python train.py --gain_aug_db=6 --time_shift_ms=50 --encoder_kernel_size=5 --encoder_widths=[192, 240, 288] --decoder_layers=12 --decoder_fused_qkv=true --decoder_bias="none" --decoder_cross_attention_every=2 --momentum=0.95 --nesterov=true --epochs=101.3
Rows from block 8 of the audio encoder of a small encoder-decoder audio transcriber, named by matrix and row number. Rows with one number belong to one channel. Each number is 128 + 32 x the weight over its row's rms, rounded and kept within 0 to 255. All counts start at 0. Numbers have three digits each. After the name is the row's rms in percent of the matrix's.
Before each channel's rows are labels from the 100 clips, of 14976, where the channel reaches its highest value: "top examples" is what is common among them. Only what is clearly more common there than usual is listed. The data: Morse code for random letters and digits, with fading, noise and interfering tones. In brackets: how many of the 100.
# convs0: first width-5 conv (encoder.blocks.8.convs.0.weight, 240x240x5, each kernel summed), inputs 160-239
# convs1: second width-5 conv (encoder.blocks.8.convs.1.weight, 240x240x5, transposed, each kernel summed), outputs 160-239

top examples: speed: medium (85); reverberation (40)
convs0.233 098:144105135099093103069096069142155161075129129117092069126124107143134089126125121118113064092114095100101068088115107097124129122080046099140083162125095173044123129114155128093123082115108140161133139134150130110145166101139146162144087090
convs1.233 104:144141109107155087183104094144174098103157159124122092161125120123135126175140138082119125145255205095092102107081117130096165153139130171150154090114147175125147129117135124119092144132149088081146136114121113130097101139194172114116164202

top examples: speed: slow (98); reverberation (65)
convs0.73 088:105122125146157111181129145103136156133104157115157121104102113145079091099137147105126151163093135102096122115111186092157180112145110153154107152098111099116142189119080133150104110106114098155116130072078136122065153137156090157128097108
convs1.73 112:127097112153161144173117120073160139129150146110196109152166077101100059088186182100151134151147144155066182165147163151153190125132106150156121088099109161184112114189151121157145193125120163127150202163167159100117109158064194157093151134

top examples: reverberation (74)
convs0.111 108:101115095024093131081126110124089101094147095093144127116143129115112136106162109157141142099119067116134134118133125081116171140055103129137163110065166134135158121083153148113152129124088134105094153106089133104077172087112051116127127091
convs1.111 107:109176183092172092126092159121196139124105205145137153121139157147157104145163125098134107094168125167109064090102129174168121133120156070146136097069139147139182151137115178143130104109136097181147164186141109171141120126181150195103131131

top examples: speed: fast (100)
convs0.114 087:151138160124117127093156096131105106163157150120101147116118091134165118139100107150130082130114049117166103151102120136082096144124167134079114080093152111175185127123142153083122163153087067143084103192116092120143088135120143153178176164
convs1.114 086:050122154126185133134135109136105140162129131156102113162104083084101149125138149075135147114095158190136175142105053162117094117088127082145101161094159129163106144097086115078109103137114136202126123137113127082107173120198112122153158088

top examples: speed: medium (71); reverberation (46)
convs0.42 079:124087105098152082085147117103099072078150124144134103109101113102178117130111083095158155131159088125049120129126069102106179083117100169147184131117110136125123173122133084119150100067113084067159121115092113102162081095172050132116116143
convs1.42 088:168118160174124074088085111154171108123152084133141169062147214128123098066141128076104124095168072174098141174089078142060117115166129085121091074099135145168154121108184080077111182144129105119133084109083131178113047110146145156091155076

top examples: speed: slow (82); reverberation (48)
convs0.0 082:133086118092123144140175092143122133120122122138098109078085157133119118142111154126102075118136133133043129086104193130090120124131092110097110108117131108115101069174165133143113094084138125139160146064114116088116054175123153152092161095
convs1.0 085:132077095124076105083135117131115098142112093111101137118108153093100128091122165142098160126157149092074181134108112111138167094141122095117193085160135183098110125130153111185159132100125138127107136167139133216127099072192134079090092087

top examples: reverberation (99)
convs0.65 101:165112144058154106101110093167120101130170155103085105142187159045134162149125110150101104129123103189152133144115132034102178132108083105133135167072118131095153141106122137124126130101066161061096149096093067128127153182136140194084081134
convs1.65 089:139118155148125244136112157114144167127111114108080105118111091157122195093160090150178104162089135078094171122112150138077102111069107036125019128193154114145128086124088085146089125150098133159110103138131125103110148098120122116093099170

top examples: fading (76); speed: slow (73); reverberation (40)
convs0.185 091:152100076110097087137137094103084113063103097077098120179096151108141093092108157118155133130158163152102091117123195138140132168113094118133146165038096141075136136173121180174109133175125124092093098129089133123154108117136112091071075115
convs1.185 077:139123058143052140131130172115134137168126077139126138119083180114093161155135145147142140113149174133120122146114113118085114113130176156104189137143108149137127156138145088078109081087145099139129161163174146201085147147194132091157176107

top examples: reverberation (98); speed: fast (68)
convs0.236 101:149110101129116105122143087107153192138162109156114192094119139097109084094120134129141106113114131174109125137125072089124047200050071149131122054104115127119145076141157127141112159107062080105123091120126086124114076060120156071118155128
convs1.236 085:105142107149176137143109116156120163102125146132138113128106147133157156174124188122191082124132146119161132111164135148119151034117171131138158174147184101112078134207096063137124094170138122146116125099162133173083172077150098128101107074

top examples: speed: fast (98); the character "y" (52); the character "2" (37)
convs0.160 091:143119157138152105098121091083121149143143168057064197136105142172101059128089092096111080103133173145143136093155166055099084140083123118136100090147090134208147095150118141131109159134134096064119172123105120137095129123115117134089126134
convs1.160 096:101099098135113137098149137127117188116153138127132131115129110096053130123119079140119093108157097187164104164146147112098179168074089123094157110113162125138115079103160094128155100174193142061086106132132091113123190150134120092085131156

top examples: reverberation (86)
convs0.134 098:066119123176072103106137146136142135116087126082160086108107060098083046112132077176149141062138081102128102091109185119145128141111114133141143133135109137089133115137090073095152147094104071122145108133120134096133102144128106093104118120
convs1.134 088:165091101103143128150161134137193160135160149166135105156135126122201159225106152088120160130175141156165054177083120130144178142117096096217107163146132129116141170141114190145118091172118091122160162128171108134075153155121110145108148128

top examples: reverberation (100); speed: slow (98)
convs0.108 088:132120111065110126143122112077130111174157075126163190081110147130094134156128222089119135161123094074135167079118151128135150133163093145160133118113159076102082121126131137160055116107112161149105101159094118100121171119132154144101125117
convs1.108 096:113092105115133124129112136109147107085119139079085085163094189101133103076131164124139106117106105134057069155118119182140130080072112113137143130128108137144175141126158121104146125100168108128141160148136112153108100099160115091121140141

top examples: speed: slow (96); reverberation (78)
convs0.122 107:078118123187083138167159143122160145127133151164136165133131108132108151138125178095099106124079103150131111147150097054123135060078090096156153124086178152158160109129132153104119128089123160113107122136116096128088137098098125086095139135
convs1.122 095:187127190091107089129127169103182088125115208107143101140114126128188126126145138149155163101210138155131109115161170156163089140128081154115129143132068118126104151135113132140078153125130149097130255080135155131154129111142118168114116077

top examples: reverberation (100); speed: fast (90)
convs0.181 098:124137139106062116101154120081163130080107136098090148142189135134141143126105151151066174146164157141064093114090119159117102182052102158123131144129105128129104103114109126112132137097069154097103131174154109171157133101129091111103119078
convs1.181 093:132138120128120139126099188190093137151116171166098113168155131146118215159090083100170161136131134145162155169106149192173132150124083060148134151138164135131143091154061125138137132155163119156100104125112130151172156131195173117185144137

top examples: speed: fast (68); reverberation (43)
convs0.208 087:173059108170110181082143164112093105083134116095104165080122045125097170153127104106101164140091098102120106091116138092094081180127143143123082101077096132052101082155153150113091125161070120113126146091118114180106118128115105130139069110
convs1.208 085:126098161177136104130143116160192148095155170130101097134107161095138107124136116098120110126168146104160098161170062139136155149097084096108105187128145076146130198119137056087119134161118097115146162112100036161105141116163111148117164145

top examples: mains hum (50)
convs0.178 123:144121140117094139151144151170088118111125081144071132101136107100128126120123184063110145134054095132112107138173104065119103118084096095165199104116106137161108122204148137079170170141111189124107095076111116141140121070140080104127156106
convs1.178 115:101102148146173095140140137106137177163122066154161122113115129139145167109141104119140114135102151148102123136102112146154179097089205161138174197115127178106121180142113126155151091093061108110107009144130147094091143110126079189188045107

top examples: reverberation (87); speed: medium (62)
convs0.14 096:125134181117134150092150190118137150133128144091123180074083072146096034136134096109148129147099093142114136118174182175117088204111136085148197045099193148065156127140051173110147143169069113118130098131116113105077096205116134105122188094
convs1.14 089:132094115167091133095125115102198134120108094154107126120126103144115140173158096140060146064126114139119037253143103108121132149123108100139057158158109067140110145165173159156141081135128121142123127075132139140092178088102041139110161129

top examples: speed: slow (93); uneven keying (69)
convs0.146 105:136128111139110162148135134161085118160131138094132105192138082070158155069156135104127140117106046135011090128126125152207112128125160139144142108110102131116158101154163147145115178145100138146127110134130113108135053093119084110124146095
convs1.146 103:085116089103105101150115141082128100086140149153094125138140132099170057148186129137118129110157130121181151131172213158082120186115161084068166139098167167175067175117107151146117141115160129157158142180126186176113124144149116120255118104

top examples: speed: slow (78); reverberation (52)
convs0.152 103:136101095113149160105166148161101093188120141097127093126186128127109136113136121099064175133134153094106097157152152143145152140146065128169108092109090104119109191117117135191120145078063111084142139124097117100126124130128168127085111092
convs1.152 088:168125125127111222149141148100082143042152109130087108152157173127106100149173164174176114173070114153132200142118120083129160127113146136092163116195119140105123058138119110141117208182143139135104116088118133164169121113112081137119096153

top examples: speed: medium (60)
convs0.203 086:109109121160156092127120117075123127051159097095107116125137128184131154128104144106106134164142121144117090139174132083092154146108129142119117208137116160115089153106112145126120174123081047098091204146166145110152202183079133171177150134
convs1.203 075:108154082104105195178070090148110130139122118154084103102155079177118096105122117054070099137158155147130119178110175136079182099151125098137095136117090088102159081160129124130142151071126133142134121105129102128152140145103179119099100099

top examples: reverberation (78); speed: slow (61)
convs0.94 100:107122117081147091106143149100117129098136089127180061080145108107152159109101166081137180132187095153066152113137125088136140093144078151133187107113068133085174120104163087136100120185124166127135180114156137118115173093094044156117136128
convs1.94 105:145101118174135165106129067122108152137155148122069123088132098127097174161145115196125103092170144096115110102181133129142100176170148147120103116202170114072102092134136156104114159087078035075113156070130106089145059108053105160072135119

top examples: reverberation (75); fading (64); speed: slow (63)
convs0.105 108:131094129056153150127121106175103152119129184128133048107127123150158123138136160069161138114109128158136113112108171136174160124094134177152134171069085083125107146179151142140091149132160114190141127181085146052084131076194084145063124157
convs1.105 105:119138105071192171170071137092057165127145143122137168118092131053093078111164086113089171120115127137150152136140072123157169053134120054119119146113161128175107168109105116098166139125114084088091202145137084224067124117132170137157117112

top examples: speed: medium (81); the character "5" (29)
convs0.57 093:148106149158104184129176094164128112109108134143138076121099116092119119164162116020102150121088107130125110116138060136155102133065153124099182122143133103125155132183137112097089090128081179176133107142151129161182080128119102139186123153
convs1.57 092:127146133159077127123093139071160113134116130158151118106160123169115118132103082114142151096098145124109156111133087130149167077073129077102141152139141201122134160117118144140194173088115066114113152097158169097120191095169130159102091130

top examples: reverberation (99)
convs0.165 099:122110121127119154139123109127150078116183117171101124103138114133107179182084120136162078116079147146139085165200088095123115147087104121080126129171173132112141158129191126115095145168119119112058172150103119105111118149113153174160120121
convs1.165 090:159181141104079160149188150103118196136050161115145183107193128044125088134146089137120132159137132102103182172156106168114081115149094038119126192092108087100122156135101092110101076111113113069135143090094090144087073124173113137147108111

top examples: speed: fast (100); the character "c" (32); the character "y" (30)
convs0.19 101:141141130108084113122116122171080055101106165132083159115120119132106122084163100156199138128164104120151128139101094068072138146165111109100138135138234152127149114133156116087095116131122110072095137100115141122173137138060106136127123072
convs1.19 131:130172135143115098098179094118186155076129081158102151148177132131048135158071134104084118116144128142116169161099099078096181170159182159099128140145076056160083029120137095148123101206128070115105120116146136131145139133021177145073074153

top examples: reverberation (97); speed: slow (66)
convs0.189 110:052155095119214106150125157145117195128095144152101126111116150143104125126131167115105166142082128164107091154080164152211141089108139114151140170132062124123108102100120124147151156149084132163172106186136146072106169151138144144171204123
convs1.189 110:150148083131160095101120094088113095084102111108087157109103094136129137111093081124128081115093135119157061173188117150076108135106118147092135097142195093168066137119133121141078097143076110074081065057079118108135095110127129118134132113

top examples: speed: slow (90); mains hum (61); reverberation (52)
convs0.139 093:120130148112114100075137114145206119136144130120108091081192158113091140088104139158100064100171150127106119138081132118117125048117064121112059137100075134132111133125089124155135115109130103089100114073115110178102104161074053149079087158
convs1.139 095:091142179083119130126097205173153165142133160093165131129155125130093100154121173131076159112094119138112199172129088092119107123149128129125119132151126089127132149185107128092079113154111147142129108119222109134157145102207146111133136106

top examples: reverberation (100); speed: fast (76)
convs0.138 098:190161143147058112166133098139146081098116144115098126100138053069144123143143112155073170112101183144132048110116116187129094110065106134146132118083129117130120125078166185155123117110081174171111102119083121125126175096114147087066118091
convs1.138 122:088111125154079098105086147126083054191111130178100086124101136117070185133134091179141089121132151091113155132100129126119141098132119100118129096157124092156143055139095109127075116153077147144095097131120156132092082102122114125077097142

top examples: reverberation (97)
convs0.33 113:102188106095148161085162062137090097117133066160114143143094174090119107130182071111107125129063094123124137130098114106104166116116089109092092105072112113135161125093115126151119159099134106109088114187093108094096135110134168105144115110
convs1.33 111:151129098095098134128066126152085149154120082105150157103177122203082109155137151131100122120059114105138161169145110162080148189093145151119135120168128150145169093134147120102149146113145150125162053145131102087150169155111122091172109113

top examples: reverberation (93); speed: slow (90)
convs0.155 111:144130142114096098155160128179162130144149141109186032076139138123164059106083136083129106127135094133103162129097153163132099103136111143138101189155098116141162150116156071134135117104101089153095114137137130100097079151136107092141137135
convs1.155 102:094163110146126112147130139086133189124076120115121112128123102091120058209146187116124186108127108137118171136110136094164170131107139113110193153122166135167147177174130137070087151144141083128168151153122116133145127085091125092138137066

top examples: speed: fast (91)
convs0.40 097:102121131121110156101123144113109098123135123105150130117093109171116123142098134085152073074098114121141170105155133105141105097116054099075039139054068131191108144178082098125116128097101111091108112113101071083119147154175109082110139095
convs1.40 106:134105140122151173180125177118103152213124208177098191151146159140105120084158118087104109101161135169139131104070162130108150134132184152130173116136126116148127126145120148120115077141117086148160119140163163136171166130130109135126150086

top examples: speed: slow (100); reverberation (44)
convs0.52 102:121098152075142156147143112107083119180130088121117099117129181110113143095099076119073133195142207101131145143109128171168142130154146091113143085088097064136147161095139131181115086110088082097097144152118128110117182206177123175095126104
convs1.52 097:111184086149200111116133071084143120090152119092131128105121097124111129145176121071133103123050117102123167123089118114135119175083129142125193118101197177154149132161111108076139160098119151142184063170137122130104183156146043153156102126

top examples: the character "0" (28)
convs0.18 116:105105072114151132120129127134076134133129092107136173125088123042087110133086137127133161109127162160164108189123133142148161104137109106142202113108033079133089145170180095130151128133171135086130151109126074085100169102177106062060088136
convs1.18 130:154152108093129092101147164118148158096097099128146116126135110183131075136155127135095096114137124122117132104120101118149139159136089164108117140129121116108111113141104106087134218088078038110136176129104144170111107110139092130086133171

top examples: reverberation (96); speed: slow (88); mains hum (40)
convs0.69 092:082080163164100150089108161098104112097155112148128143101127084191121127158090146058104136078113099158128122111138125143156041140086115139094104050118068089090131147213112114056161139131172123127140111144186163178124095087049097169155142091
convs1.69 094:163140118130122149124115075087102160146131076144183083104121150110136120162135095164135158126186106095133125111159130180217132136158096104157143181136224174086064150131170121164089133122126095161116183132129046091139159177105125127109191172

top examples: reverberation (89)
convs0.158 095:128080122029129144114146086092171096080150103119144080123153108141185182153139150147145102091121122132167087135115137091133172120138118145115113103019102141077100149143171115138107151073118115108110195105136103145088193099173107123113109125
convs1.158 095:128111165062156128165105134175124138120150173155178156149110133129093065072148096121133164076191158070098113122128144175168143092183134107197113098104174132149170059120162143130107084158115091151148101152142131114118099129109187135144127100

top examples: speed: slow (100); reverberation (78)
convs0.13 106:090118102045123122133186123129187161214163082081145100162104127138124101138103148201185114097158133097126095120088167130137157156113132102136123159025046123131132094127074190121120171113166124120113118080138093108113139141106158089146163148
convs1.13 093:173137114123126154120128164109185121085174160088126146107081136132148101102138129121115131122107128183126100147149143077123168124099168067090077148073096163159073168105183145121167106118141120126162131151121152169149099202102097060152138143

top examples: fading (82); pink noise (42); reverberation (37)
convs0.91 099:114141128079156122095106140111072212124100100124123099149114141113093104056151107100173094122118150141118139090089129132139190094140071143165122129068112128063140109110054163182198136144171103082109103122137093072152116105093063085064133134
convs1.91 092:110113113139074122212115160133081148153139101122106172111139176165104112176083147146133111135124087118069109096029129138081158125130196155134072123127143110181130155177165183118083096196115117160125172180124117138119123153087093129149100126

top examples: speed: slow (98)
convs0.143 096:119094078096120126119187128133115108211114102109075212099105143116093118088147153136100062105187118116079114112106154135099142098119104089100116087103140133169151098166147121123111136103118091123063073116152148037160134115126116115103115097
convs1.143 107:113148135123107120192152211092169124135121157151202172170120157102234125148152164082138096110156150145146146131086186124167180142100094139124140150094110145155186114117142107180085132112191124159137100158138134141130155117113166129105148106